config.yaml
model: "self-supervised image encoder"
dataset: "pen-drawn characters of a made-up script with 800 signs"
train_examples: 197500
image_size: 32
crop_scale_min: 0.2
horizontal_flip: true
color_jitter: 0.4
method: "simclr"
arch: "swin"
norm: "rmsnorm"
norm_position: "pre"
hidden_act: "gelu"
mlp_ratio: 4
head_dim: 16
fused_qkv: true
bias: "none"
qk_norm: false
parallel_block: false
inner_norm: false
moe: "top_k"
num_experts: 8
moe_every: 2
expert_mlp_ratio: 2
experts_per_token: 2
shared_expert: false
patch_size: [2, 2]
depths: [2, 4, 4]
widths: [64, 128, 256]
projector_hidden: 1024
projector_out: 128
projector_hidden_layers: 2
temperature: 0.3
residual_init: "none"
optimizer: "adamw"
learning_rate: 0.001
beta1: 0.8
beta2: 0.98
eps: 1e-06
max_steps: 7000
batch_size: 512
epochs: 18.1
lr_schedule: "wsd_sqrt"
decay_fraction: 0.2
final_lr_fraction: 0.1
warmup_steps: 700
weight_decay: 0.2
Rows from block 3 of a small self-supervised image encoder, named by matrix and row number. Rows with one number within an expert belong to one neuron, the router's apart. Each number is 200 + 30 x the weight over its row's rms, rounded and kept within 0 to 999. All counts start at 0.
Before each expert's rows are labels from the 100 images, of 14848, where the router gives the expert most weight on average: "patch colour" is the nearest of a few named colours to the mean colour under the peak; "top examples" is what is common among them. Only what is clearly more common there than usual is listed. The data: pen-drawn characters of a made-up script with 800 signs.
# router: router (model.blocks.3.mlp.router.weight, 8x128), inputs 0-127
# up: expert up (model.blocks.3.mlp.up, 8x256x128), inputs 0-127
# down: expert down (model.blocks.3.mlp.down, 8x128x256, transposed), outputs 0-127

# expert 6
patch colour: grey
top examples: dark on light
router.6,217,198,213,204,171,171,199,165,242,226,221,189,191,165,199,207,178,196,194,179,152,150,246,187,203,185,233,194,185,192,170,231,176,201,242,166,227,193,226,156,244,195,249,202,213,215,146,165,223,182,206,214,193,235,201,229,203,198,203,212,143,203,209,268,172,218,240,238,182,225,226,213,201,224,225,158,214,160,172,247,241,206,196,191,202,165,242,180,219,231,213,154,202,248,220,160,124,208,193,209,245,279,245,159,206,261,213,239,209,249,187,232,149,184,167,171,143,200,249,200,197,230,179,181,213,165,199,239
up.2,207,243,206,186,243,164,184,237,198,201,221,241,193,143,210,224,154,240,268,169,142,258,192,161,165,207,193,147,159,257,206,175,205,193,207,161,171,209,151,174,212,215,168,214,266,226,213,189,196,180,240,220,214,215,189,185,171,189,182,183,206,174,180,226,163,208,201,198,202,177,216,207,197,223,176,219,191,254,187,207,188,154,257,170,202,147,216,234,183,193,204,178,218,195,181,207,216,219,161,208,234,215,222,186,231,207,244,187,278,205,238,240,163,125,188,155,230,176,212,189,209,244,201,279,207,184,214,211
down.2,200,198,165,231,168,228,215,185,229,205,207,187,151,165,178,233,236,208,134,187,241,180,231,205,235,218,180,241,143,219,206,212,193,198,230,204,187,185,207,199,231,197,174,231,179,213,179,175,280,205,169,209,247,167,184,223,188,239,226,215,175,194,186,168,198,168,299,166,250,296,169,162,200,242,172,166,180,218,196,202,203,214,215,148,171,209,188,215,237,259,258,227,226,199,186,184,185,188,194,198,242,200,164,147,206,181,215,204,153,188,152,204,178,218,245,203,203,170,193,234,216,198,194,162,191,234,183,232
up.3,186,227,183,181,218,181,206,198,165,214,187,275,292,114,221,224,188,172,196,175,230,195,175,207,127,215,205,137,192,213,205,178,203,253,194,179,191,195,199,200,197,215,203,185,229,216,223,177,205,181,197,226,173,173,223,177,179,247,182,184,175,176,182,180,201,235,205,186,160,161,269,189,262,193,140,176,207,192,147,173,173,246,179,224,233,214,205,210,216,198,211,179,219,195,221,191,203,158,237,169,233,229,234,243,185,230,188,175,210,232,163,247,233,202,225,155,177,198,186,172,225,231,226,257,218,196,229,268
down.3,247,204,161,193,190,256,252,209,160,190,216,233,244,207,188,208,177,209,238,198,209,198,263,202,222,236,211,241,182,202,173,181,187,159,242,167,213,215,190,181,236,177,137,220,221,260,167,215,176,144,163,179,217,178,189,186,207,175,236,225,267,187,233,203,220,196,208,230,164,250,166,179,183,188,197,268,160,201,230,174,150,129,209,194,217,221,162,277,218,243,162,194,178,159,198,215,222,248,161,160,227,187,246,194,226,239,179,196,233,207,187,207,204,170,193,199,222,220,192,198,228,225,190,206,185,223,198,258
up.4,148,235,234,155,192,201,207,208,194,223,194,261,174,157,186,245,212,240,196,185,150,215,178,219,205,196,126,200,149,153,197,241,259,184,209,139,205,175,199,189,261,249,180,215,214,230,160,162,195,202,194,202,231,246,269,198,200,192,186,186,226,184,222,219,185,217,204,189,185,193,239,181,199,189,183,251,218,198,233,236,195,188,215,187,196,176,221,203,212,186,171,189,215,191,192,231,208,197,148,195,213,170,192,171,168,232,242,227,214,195,202,145,190,166,292,168,203,183,208,155,176,199,138,160,166,186,126,215
down.4,173,175,245,172,139,226,201,191,204,236,234,196,186,200,205,221,158,239,177,143,237,211,206,214,199,219,205,264,151,204,206,193,251,212,220,187,238,223,205,161,197,208,178,188,211,230,193,170,260,165,203,216,248,179,185,234,159,223,190,202,153,157,194,195,159,208,188,236,216,174,237,168,213,273,188,188,184,209,201,250,188,181,239,204,184,217,177,207,213,273,224,224,216,201,139,148,183,202,192,209,213,155,162,199,144,177,171,162,239,215,162,230,205,212,179,229,198,223,162,258,224,198,237,228,175,266,184,247
up.5,210,190,235,216,214,198,173,209,189,198,179,189,266,225,146,207,173,210,177,173,172,212,180,187,198,165,159,208,196,213,204,209,174,234,221,165,146,213,188,217,139,206,174,227,181,162,218,205,243,178,225,228,258,196,224,172,219,192,214,210,207,172,172,222,187,180,116,175,245,135,187,227,195,203,178,235,193,205,203,185,232,209,177,186,188,218,148,174,213,178,211,214,146,198,185,168,215,184,192,242,211,204,192,178,243,212,199,139,243,164,236,228,241,186,180,194,196,188,162,228,193,194,132,307,194,281,175,228
down.5,260,189,176,211,200,175,210,189,213,184,218,191,210,218,199,143,234,226,167,194,225,145,200,174,261,218,213,201,228,208,158,187,204,153,199,164,262,150,188,221,233,216,188,205,217,232,181,128,217,201,192,239,169,191,194,229,136,199,193,187,207,189,208,196,207,212,161,220,188,216,219,134,156,151,211,188,146,286,210,176,209,194,232,203,174,215,235,193,169,204,170,198,200,158,214,154,208,215,207,179,182,194,160,166,207,255,244,231,191,243,181,145,177,208,232,224,254,236,249,233,181,185,198,214,129,174,187,199

# expert 4
patch colour: white
top examples: dark on light; thin pen; one stroke; only straight strokes
router.4,184,192,211,236,213,152,155,247,124,140,221,193,243,210,246,212,172,166,236,167,201,195,199,163,207,182,216,172,222,224,206,189,175,246,172,207,173,173,219,266,187,268,232,165,198,225,184,171,203,216,190,196,198,196,194,180,208,192,194,192,215,170,224,234,228,229,212,171,232,214,195,119,228,120,164,210,218,244,201,175,189,161,214,236,191,202,257,217,170,180,193,264,197,187,226,186,186,195,235,232,262,197,208,222,226,175,230,213,208,197,227,219,233,211,226,132,231,181,157,229,230,218,174,177,156,175,221,212
up.2,233,208,198,202,206,228,238,221,181,177,97,172,200,216,228,177,208,177,245,209,183,145,209,174,159,224,187,136,206,163,167,165,193,179,132,180,158,235,178,178,223,223,227,180,222,226,179,192,194,242,214,189,229,217,233,184,182,182,141,191,223,188,187,157,172,167,177,200,232,249,211,237,193,156,210,216,223,160,233,190,249,193,182,146,205,258,168,192,200,218,203,200,262,187,224,214,175,213,215,182,199,169,140,213,198,197,207,151,233,153,221,219,206,194,189,121,217,240,214,211,200,265,186,210,173,209,193,224
down.2,157,190,203,249,149,237,204,179,242,224,281,196,180,180,205,181,179,192,167,196,236,236,198,220,207,213,225,192,201,184,206,264,143,197,169,259,252,199,260,258,214,227,185,211,182,233,180,201,227,117,199,202,226,189,270,197,206,192,196,216,252,175,256,196,239,208,196,244,164,162,180,142,206,177,204,221,220,210,234,157,199,177,168,214,196,187,193,265,202,227,209,199,217,183,171,207,249,194,191,262,261,221,196,222,206,214,201,210,184,205,175,173,235,208,187,208,220,142,216,236,193,187,176,178,187,183,216,173
up.3,185,205,202,199,194,232,218,270,192,188,180,224,215,164,215,160,195,220,243,207,150,194,211,209,178,216,213,169,202,194,176,177,204,166,100,222,191,196,204,178,229,223,218,140,180,217,200,181,155,222,211,241,220,180,205,215,247,179,164,189,202,197,168,179,202,147,167,210,212,238,165,228,236,179,161,191,233,194,240,177,219,181,200,158,209,296,181,196,207,179,243,194,227,166,177,194,144,268,226,126,192,228,143,248,200,212,167,200,173,171,248,188,194,220,165,168,231,200,198,235,164,226,173,202,188,220,193,242
down.3,196,131,214,315,155,188,215,214,236,212,258,188,168,200,213,192,184,201,212,153,242,178,206,209,186,193,184,202,185,207,156,271,196,201,211,225,252,195,229,279,220,227,211,193,198,242,178,200,199,173,173,193,174,199,187,163,150,196,179,246,223,200,201,162,239,206,218,257,176,200,186,168,195,184,194,198,219,205,218,139,200,167,180,160,203,257,199,218,231,216,216,240,218,173,186,230,195,190,224,212,254,207,195,157,214,211,207,234,244,245,184,203,237,188,156,209,169,177,249,243,225,213,196,163,178,199,245,243
up.4,263,220,230,187,216,276,235,196,182,221,210,234,184,206,130,193,205,239,219,239,182,171,189,191,226,170,200,246,204,201,162,185,211,174,196,142,240,223,199,182,213,207,158,235,204,209,172,215,232,180,202,171,228,196,183,163,221,215,217,207,183,190,166,262,216,209,149,210,211,228,211,232,258,250,228,226,160,157,182,218,215,198,189,217,212,209,185,213,163,227,195,138,183,217,196,176,220,208,200,227,185,208,200,218,152,257,237,212,184,207,220,186,198,190,201,235,161,193,177,150,166,84,239,213,184,214,156,137
down.4,193,209,208,136,202,150,119,247,173,184,206,195,175,258,183,242,212,117,185,200,237,195,223,175,202,235,212,194,219,235,210,231,220,214,193,197,210,220,195,231,203,152,220,195,188,193,227,212,231,246,227,252,161,168,194,269,155,201,237,180,171,224,215,152,173,221,238,183,202,202,138,191,186,183,141,232,190,212,189,163,209,188,236,178,239,204,217,198,214,155,187,207,216,216,227,203,157,180,184,219,204,208,192,220,228,223,242,220,154,200,198,208,236,211,255,176,244,179,200,183,156,240,171,130,239,156,225,188
up.5,159,185,234,205,183,175,265,245,224,202,168,207,204,178,178,175,228,192,235,201,176,145,185,232,186,207,211,178,194,227,255,226,209,207,207,197,169,247,183,186,246,204,225,215,170,136,188,205,202,270,206,170,188,174,175,202,264,228,179,201,249,156,197,176,177,132,207,189,222,172,220,199,221,196,189,181,228,229,158,208,148,204,201,149,214,238,236,177,199,226,186,241,208,203,100,203,197,162,186,159,212,215,223,161,213,215,227,210,202,172,176,200,194,188,211,185,162,196,184,158,238,272,241,187,193,160,251,246
down.5,194,211,182,205,207,170,198,203,202,225,228,216,258,255,195,252,156,178,186,269,221,225,214,221,204,183,212,228,229,168,190,248,246,235,161,229,220,172,134,203,161,211,226,185,207,261,197,152,149,212,191,223,191,179,131,174,157,181,208,184,205,196,186,227,210,194,201,155,225,206,172,190,210,175,183,220,211,191,231,215,156,229,186,212,196,199,202,220,233,183,208,240,215,153,232,200,181,261,229,137,207,238,231,184,217,227,163,200,181,239,199,219,238,205,214,284,191,183,188,232,150,223,187,168,143,225,235,141

# expert 2
patch colour: white
top examples: dark on light; one stroke; only straight strokes
router.2,201,222,244,195,164,106,169,214,153,256,180,193,219,209,194,138,255,182,194,178,240,160,171,161,212,229,221,214,142,200,183,200,182,170,191,163,239,213,180,213,245,178,184,144,173,192,210,144,237,205,163,227,224,175,241,177,209,251,176,190,218,176,219,177,203,254,217,191,224,222,199,226,188,212,194,208,180,214,169,171,211,246,209,185,210,232,178,162,228,96,180,203,144,258,220,190,189,165,167,179,184,207,183,211,230,166,194,218,219,216,209,178,239,194,147,203,210,209,251,183,161,215,177,193,195,202,181,215
up.2,175,210,186,193,292,214,192,184,164,181,225,279,233,186,173,223,256,210,152,178,191,136,231,191,202,203,194,210,183,211,170,183,208,208,151,156,152,211,184,170,225,224,214,223,229,215,171,218,187,188,216,239,204,164,221,196,236,212,198,234,240,218,200,180,140,211,219,145,138,214,202,179,189,159,175,223,170,231,219,200,235,249,137,191,189,182,255,207,156,233,187,202,222,192,171,229,181,243,149,220,217,201,189,230,192,218,200,178,191,182,210,260,193,211,232,175,190,115,182,161,190,197,232,227,222,219,163,196
down.2,213,200,234,225,240,196,171,209,183,193,238,181,157,233,231,223,170,190,165,146,198,178,226,181,229,188,236,246,213,226,192,243,207,245,263,209,178,215,198,237,189,202,179,221,123,183,191,221,143,187,193,244,139,217,178,220,247,156,218,172,218,202,202,194,175,172,170,193,201,216,162,206,187,196,170,241,188,155,186,159,237,178,233,206,253,163,169,215,271,192,200,190,207,210,199,211,200,171,218,244,274,173,173,147,221,185,187,157,229,209,158,198,222,181,175,193,122,234,162,197,194,221,243,175,192,231,239,210
up.3,220,188,185,131,179,212,218,298,124,177,133,211,192,164,215,191,250,221,232,180,211,159,218,203,190,132,224,226,184,212,223,231,234,179,208,184,198,186,157,174,213,248,246,207,209,203,204,234,207,207,213,207,207,185,240,178,194,186,187,178,200,235,228,205,169,140,184,188,174,187,206,207,158,163,207,212,212,212,236,220,169,243,166,220,119,257,202,189,221,169,231,229,168,175,205,238,193,226,208,235,164,201,195,188,224,268,256,235,207,135,204,203,195,197,171,172,254,203,207,206,181,182,190,222,206,203,168,197
down.3,259,154,163,200,199,202,195,214,138,165,186,262,228,163,213,226,186,225,250,176,205,199,222,151,172,215,160,234,175,182,211,155,216,191,156,149,207,186,208,201,232,239,187,168,262,259,198,205,245,181,186,219,192,212,220,218,130,215,149,238,134,190,147,225,212,190,183,211,167,252,178,210,207,238,165,211,236,165,208,203,165,220,177,223,179,214,226,217,188,205,185,178,211,161,228,262,164,210,157,187,220,241,215,204,203,207,216,223,229,237,235,242,191,187,191,190,197,188,205,218,212,185,252,239,213,219,163,137
up.4,249,236,209,178,244,206,183,210,167,150,160,212,231,197,193,188,159,218,260,286,184,177,252,149,203,201,158,205,211,201,240,165,164,192,220,214,195,257,191,216,206,220,212,196,218,205,227,282,109,240,212,213,218,209,222,240,194,241,169,170,237,237,207,185,200,181,179,194,201,200,198,170,209,188,197,154,246,190,225,187,201,161,214,158,172,206,204,209,191,205,210,182,232,224,239,218,190,179,245,220,227,168,185,183,176,215,179,203,200,193,181,200,191,200,211,204,148,211,191,216,207,265,306,173,241,212,236,195
down.4,207,171,215,218,191,190,191,207,238,156,247,163,177,214,219,177,227,157,137,163,212,166,250,153,221,187,240,215,184,188,233,239,188,170,216,221,234,185,194,224,204,183,207,178,158,202,198,214,242,175,242,204,178,218,197,190,153,197,189,157,194,147,214,159,215,238,213,260,180,200,171,188,173,225,178,175,134,196,179,165,199,210,201,198,208,168,196,181,233,245,173,185,189,209,233,227,229,196,209,160,198,209,197,182,210,159,154,185,205,232,135,219,196,195,228,272,214,266,202,298,217,241,168,158,168,224,197,254
up.5,142,195,230,207,200,215,173,201,188,148,198,206,220,204,185,217,165,203,269,203,126,210,221,233,195,243,212,182,232,242,192,145,235,225,128,222,173,195,183,168,224,204,239,191,243,160,236,208,192,185,208,216,192,128,198,190,186,157,179,194,170,183,195,210,160,207,178,216,179,189,202,248,194,206,185,168,182,234,209,200,207,194,205,204,156,191,203,193,232,250,210,214,183,169,173,192,170,184,167,202,204,213,189,156,200,228,194,254,224,244,209,195,162,195,167,197,291,140,187,277,230,244,213,252,193,246,242,169
down.5,190,137,219,192,224,193,175,224,151,138,141,217,216,177,241,181,235,198,162,217,172,153,228,171,153,193,236,196,222,244,241,180,265,142,189,170,225,184,186,156,206,213,210,161,207,247,200,160,212,235,218,209,158,186,274,215,187,219,184,173,181,180,213,180,212,193,161,176,164,206,180,176,147,149,156,156,210,231,221,172,186,234,198,250,192,211,245,203,203,195,192,240,206,192,233,214,218,213,208,205,180,157,214,179,174,154,220,243,225,245,216,203,176,272,153,135,205,215,205,215,217,198,196,215,171,196,203,194

# expert 3
patch colour: black
top examples: only straight strokes; one stroke
router.3,196,180,208,132,242,229,170,221,195,169,159,209,201,234,200,207,235,207,189,213,254,210,185,225,192,205,185,219,236,185,237,160,234,207,178,247,207,190,197,221,196,207,175,197,230,142,245,226,103,182,172,150,199,213,174,193,198,229,245,203,222,167,214,188,190,201,145,196,163,191,218,178,236,199,222,210,184,220,259,164,238,199,163,169,169,247,192,198,223,159,191,163,188,186,185,269,190,185,233,208,164,149,119,226,180,202,170,179,179,167,183,187,201,238,235,189,246,209,172,193,204,144,256,230,247,208,198,186
up.2,222,196,164,212,184,219,182,252,201,170,218,207,174,149,214,183,158,180,198,203,156,237,207,197,209,160,183,112,202,212,232,203,221,260,176,234,254,158,177,208,147,245,206,230,205,238,218,171,194,190,188,240,230,178,202,197,197,200,187,180,179,185,222,267,241,194,182,139,235,208,223,206,247,177,195,193,194,242,211,194,212,209,244,194,218,200,218,224,171,228,213,195,244,162,187,180,201,209,174,229,283,262,231,164,255,208,220,238,220,200,229,215,191,215,221,161,230,166,181,192,247,269,152,234,207,196,217,234
down.2,272,187,147,247,200,192,236,197,179,200,197,230,264,231,217,182,162,253,240,122,229,236,233,210,200,227,171,232,167,219,196,187,185,247,177,213,199,225,232,204,183,213,242,156,196,213,194,240,212,163,201,192,217,165,235,247,125,194,178,179,212,187,193,232,192,194,201,194,191,209,205,159,194,171,193,214,163,223,173,247,169,201,205,206,167,166,153,200,223,176,230,189,197,161,228,178,200,173,142,207,205,186,198,197,254,199,235,200,230,188,149,170,166,232,121,196,170,185,194,198,257,196,265,231,213,229,235,197
up.3,211,172,155,165,239,205,178,190,192,201,178,179,201,204,222,182,198,186,184,203,174,111,160,176,214,122,183,247,235,205,203,198,234,174,225,219,255,258,249,190,213,272,188,190,169,224,192,238,186,173,185,200,192,187,201,182,225,281,203,202,216,200,194,302,200,211,159,196,196,223,200,157,134,139,260,168,185,171,214,229,217,186,186,179,194,195,171,181,234,169,167,173,198,236,189,219,226,189,207,226,180,192,178,181,198,195,216,199,187,156,221,172,180,184,238,165,203,182,229,227,214,178,244,197,215,229,218,142
down.3,180,254,204,217,166,195,246,224,261,205,231,182,167,165,198,207,172,212,189,251,183,195,209,239,218,217,223,125,175,172,179,219,185,233,209,178,223,195,220,237,192,133,220,242,203,203,194,184,255,223,159,209,211,187,172,161,201,170,258,224,254,167,189,178,148,188,229,169,197,197,210,225,206,224,209,213,133,188,157,195,191,189,245,199,211,225,167,213,135,205,234,151,227,177,150,188,178,237,184,187,254,232,215,201,121,152,205,225,191,242,164,227,225,164,232,243,203,182,166,178,228,196,182,207,187,207,206,230
up.4,186,237,214,159,189,198,172,218,190,188,190,192,203,222,209,184,221,198,154,218,193,180,194,202,207,246,199,182,175,234,182,206,208,242,250,212,130,243,244,172,227,200,179,240,163,180,176,200,220,140,218,189,159,190,260,216,251,234,188,163,201,154,219,183,212,220,193,201,206,175,253,208,265,199,231,175,171,139,238,204,252,191,177,192,259,163,219,168,190,166,230,194,206,257,196,178,198,208,144,265,176,201,156,223,227,171,222,246,215,191,210,160,201,220,239,155,156,178,181,195,250,176,241,179,170,237,166,178
down.4,173,185,224,169,217,186,208,221,184,196,207,177,229,186,157,230,202,198,188,272,160,173,197,174,190,203,244,151,187,217,216,188,217,162,198,184,217,208,177,155,226,174,218,214,195,159,192,137,232,238,163,192,192,211,177,168,262,192,257,176,182,239,205,159,197,156,257,188,241,256,185,206,191,249,170,204,205,225,186,203,205,209,227,149,204,199,198,225,166,191,189,158,191,155,193,193,203,218,220,211,223,245,226,198,164,153,204,218,115,182,230,197,177,216,189,243,207,100,189,131,175,252,168,196,204,174,185,189
up.5,186,210,204,213,226,205,226,216,182,225,178,217,219,170,222,212,197,224,220,162,203,176,200,218,187,167,176,189,211,204,180,256,199,180,253,137,185,184,182,170,251,222,137,246,185,282,203,167,211,129,196,198,175,177,265,212,219,220,184,194,210,237,241,187,186,277,195,203,195,172,169,193,183,194,164,193,186,199,151,210,173,191,184,195,196,219,223,223,187,163,259,249,195,190,193,210,224,181,173,201,236,234,241,171,211,209,183,241,199,249,203,150,220,208,172,199,153,191,200,192,197,251,175,168,161,261,111,245
down.5,167,133,218,246,209,177,192,156,212,185,206,245,207,246,194,163,263,188,207,194,244,225,197,193,201,221,209,245,192,211,193,194,184,191,156,230,132,227,204,201,178,221,225,169,202,198,183,245,141,203,218,170,207,245,243,182,206,216,164,207,167,202,250,147,198,244,245,241,183,213,190,192,230,186,194,225,173,161,254,182,243,234,190,225,231,210,193,228,245,220,146,204,211,236,241,199,209,184,214,157,129,196,170,218,160,185,161,210,239,198,184,226,220,191,179,161,183,207,254,185,140,190,252,157,236,224,189,215

# expert 1
patch colour: black
top examples: only straight strokes; one stroke
router.1,199,205,152,197,243,241,148,179,217,176,162,186,272,214,187,184,215,228,205,222,205,172,200,183,187,201,155,207,227,250,192,194,194,188,225,194,219,237,253,193,215,255,153,169,197,182,168,205,188,199,267,184,180,245,255,209,212,187,215,186,197,202,185,227,219,172,169,245,232,147,200,159,145,152,218,204,238,146,223,229,235,164,212,194,212,159,203,211,193,195,201,206,239,228,259,147,182,144,246,274,171,194,151,191,198,228,196,207,227,187,164,175,176,203,239,130,177,201,201,218,229,209,190,172,203,180,197,159
up.0,263,192,210,195,208,209,186,200,189,234,206,206,189,194,190,216,160,176,156,181,178,215,138,135,248,149,214,167,202,221,166,197,190,206,250,177,227,209,174,200,155,184,210,201,204,212,226,169,211,253,189,273,249,216,163,174,204,197,212,157,173,192,217,197,203,220,143,184,220,223,213,225,247,244,199,213,178,193,211,200,170,231,222,150,179,232,184,188,210,179,205,224,193,180,212,147,240,204,204,219,237,245,286,159,235,193,200,222,232,145,263,233,185,168,177,210,201,129,236,178,185,222,136,233,197,211,231,202
down.0,191,230,231,202,242,210,220,198,222,206,182,208,196,196,165,192,181,216,204,213,228,169,201,236,193,220,187,136,199,170,168,151,177,239,157,167,128,202,196,200,221,190,168,247,225,186,242,133,185,168,170,202,200,193,212,206,216,238,235,235,194,191,208,132,131,207,213,188,177,185,266,200,222,204,160,175,247,229,189,182,219,230,207,230,193,142,198,199,163,203,219,170,184,212,162,221,169,196,170,199,213,234,101,231,170,183,194,164,213,187,137,208,194,211,212,207,232,245,193,197,183,191,263,237,250,155,160,220
up.1,209,220,188,247,180,176,237,238,234,254,241,243,227,215,141,206,177,203,166,186,165,189,199,161,216,212,198,199,189,202,213,194,182,189,182,168,240,170,152,178,236,161,218,230,202,212,204,152,230,218,209,210,247,159,230,209,155,194,149,182,135,173,242,154,194,197,188,199,214,209,210,216,189,211,176,202,154,195,195,184,169,254,231,166,222,225,171,211,116,197,193,220,133,198,154,179,201,205,218,135,181,225,221,170,151,131,175,175,190,180,219,247,209,177,180,250,207,201,204,168,164,230,185,182,197,195,188,267
down.1,178,204,224,173,212,228,203,191,219,188,172,159,194,174,186,182,236,202,173,233,153,183,153,231,223,219,214,141,229,160,204,190,196,210,148,178,168,198,173,188,249,201,189,238,231,213,220,141,223,231,214,211,216,191,183,155,317,192,228,190,238,179,173,194,195,160,211,202,183,219,259,239,204,232,222,136,253,257,173,172,190,212,219,218,199,169,224,214,102,215,205,183,187,195,142,182,219,189,196,190,255,250,182,204,213,181,224,198,210,180,246,190,168,185,194,219,226,174,187,193,185,163,193,211,208,142,209,193
up.2,136,217,244,184,221,190,190,247,188,214,234,224,190,177,188,200,186,225,247,184,234,211,222,231,201,179,183,184,210,185,200,209,184,222,148,160,179,144,180,228,202,213,208,256,227,208,195,161,220,177,185,196,206,175,231,233,191,200,204,200,208,209,241,160,139,249,252,122,182,200,184,169,192,233,147,214,190,223,130,195,202,242,231,245,218,223,239,208,182,178,228,217,138,156,200,252,197,217,162,195,234,189,205,209,220,213,229,263,196,280,195,201,215,209,193,209,163,147,149,214,195,239,155,178,180,227,199,235
down.2,179,243,200,261,191,156,260,142,206,219,240,215,184,205,192,226,286,203,190,179,229,240,222,205,200,210,196,187,129,185,188,158,173,248,165,194,190,200,195,187,241,220,168,213,185,234,153,248,206,197,271,213,170,220,235,219,189,156,179,257,173,186,211,200,222,226,277,256,218,185,223,174,222,204,187,208,216,208,243,204,222,184,197,219,215,207,236,268,155,205,251,223,212,211,208,197,211,218,177,149,210,213,228,248,209,202,185,198,219,282,191,180,221,183,214,200,208,218,214,222,168,223,240,195,183,231,177,200
up.3,180,227,171,174,194,192,231,210,193,224,230,210,207,177,215,152,260,183,193,227,275,214,205,169,217,213,136,189,130,247,240,215,197,200,176,163,171,194,235,231,226,231,148,229,167,230,189,234,220,201,217,224,163,234,211,208,207,261,210,208,172,183,220,198,209,231,298,190,222,222,153,220,174,162,193,165,228,232,179,238,174,182,204,191,211,153,245,232,189,166,187,186,282,213,208,209,229,211,189,215,231,227,247,232,205,207,244,181,186,200,147,174,225,230,234,182,212,207,229,237,183,171,202,204,233,224,175,170
down.3,206,247,181,130,221,224,200,201,177,207,170,153,190,180,259,208,174,225,186,266,178,213,207,179,201,202,163,177,232,157,187,206,251,177,213,191,213,149,166,188,266,205,178,243,195,245,231,163,206,170,198,155,175,162,233,208,221,174,195,186,229,216,127,208,193,115,171,193,202,178,225,228,222,209,220,198,256,231,195,221,192,173,227,220,151,205,180,141,194,195,209,167,182,192,160,179,186,228,218,220,252,235,189,214,203,153,145,172,159,178,186,254,173,176,208,215,242,214,226,228,180,188,205,217,172,149,197,200